config.yaml
arch: "edsr"
model: "image inpainting model"
dataset: "simulated grey scan slices of phantoms with and without marks"
train_examples: 245000
image_size: 32
crop_scale_min: 0.8
horizontal_flip: false
translate: 0.12
color_jitter: 0.1
task: "inpainting"
loss: "mse"
norm: "none"
activation: "gelu"
depths: [8]
kernel_size: 3
stem: "single"
dropout: 0.05
widths: [64]
residual_scale: 0.3
init: "xavier_uniform"
residual_init: "none"
optimizer: "adamw"
lr: 0.002
beta1: 0.8
beta2: 0.99
eps: 1e-06
grad_clip: 3.0
cautious_weight_decay: true
ema_decay: 0.995
steps: 40000
batch_size: 64
epochs: 10.4
lr_schedule: "cosine"
final_lr_fraction: 0
warmup_steps: 2000
weight_decay: 0.02
Rows from block 2 of a small image inpainting model, named by matrix and row number. Rows with one number belong to one channel. Each number is 128 + 32 x the weight over its row's rms, rounded and kept within 0 to 255. All counts start at 0. Numbers have three digits each.
After each channel's rows are labels from the 100 images, of 14976, where the channel reaches its highest value: "strongest on" is what is common among them. Only what is clearly more common there than usual is listed. The data: simulated grey scan slices of phantoms with and without marks. In brackets: how many of the 100.
# convs0: first 3x3 conv (model.blocks.2.convs.0.weight, 64x64x3x3, each kernel summed), inputs 0-63
# convs1: second 3x3 conv (model.blocks.2.convs.1.weight, 64x64x3x3, transposed, each kernel summed), outputs 0-63

convs0.26:103122152171107081128201131095128139076119072142104141127153130097181126190084089072132111141082131096175079152114098119155135087126160153152074102102163108107150120143159103151044132111116119
convs1.26:109135126095170137112115129180176102178148175133203180105082132159131137156110168137131165133170174161117146157161114180093079179147166117098100141161113142126082101109119152164195154130173156
strongest on: limb (89); noisy (73)

convs0.0:186113111150150141051056130087137124130091113068130129153082080113147117103115094160094115095102118122113097144109122099071102110118169150147123066133130067129160171085178084153121093082135117
convs1.0:093173118127125107129140141186116065108117132194107131057176170140112114163131183134153135133138214118122136027106094137152107145112144128157134184101126141111124087158121154086085119133130144
strongest on: chest (77); several spots (72)

convs0.22:099028093147104125136118153125127154103135073085116109085110110165092169134153151110120144143087122125195087147120073153142151087073120158137121103153152073077068120115138148121063119103153139
convs1.22:101176102161128127148183101116121144134149166114122179211155090130163139131100136115129149118138112129118211088121179147144124234139138146107144116117081187127178129063125134117145120129092136
strongest on: limb (68)

convs0.51:131134091126119051080126137034104120128124121097076062109127151121113169117093088146103147125085133118097140099080095182154129158134164159124096113082113077091154143127181071100124152122151103
convs1.51:119083118139168134166161172190145127181119118185163084129120116109151112146129160118174138119149128144154144174125116119156121129166127098168163165145165143113031183101101154229125113122129131
strongest on: limb (83)

convs0.58:138132138087100105130208114142122112130048185158100097122054117042096122122105139133103126149131153139140101100112109127145171093062158095087129146113117130095132077195138110157117088132155125
convs1.58:134132154135124122091064170142128108079173124081115167083108200126153092139131058168180139104108127129097119155124127096133121143145138144124109106185106123155136057040146174087110143147159109
strongest on: limb (93)

convs0.63:079071101084133157128091106106117100078099155101131133091120131115118117125099140087123177130157148149145105174109109126157088121135161106120032094116166144083100166172139081200079088167128101
convs1.63:151134191109093141066122179141147142156145081197126062164142123181106118101207111197159076145104141099110094098130112132105078132132144169069174117120087106153142134131120115137123130115128128
strongest on: chest (66)

convs0.62:079123089110120135117105107165096140147121155130081088149124111138128157110117082146118083172168105179123118107060072158116077120120204164066048134124128176111121115124067087126149121102124112
convs1.62:139132114140168105068155182112122122059080178114108137093159096090123108118087144132110106103125200084122149161154199115131185102142108098104167112138149108161145107134198182122137145171097141
strongest on: chest (87)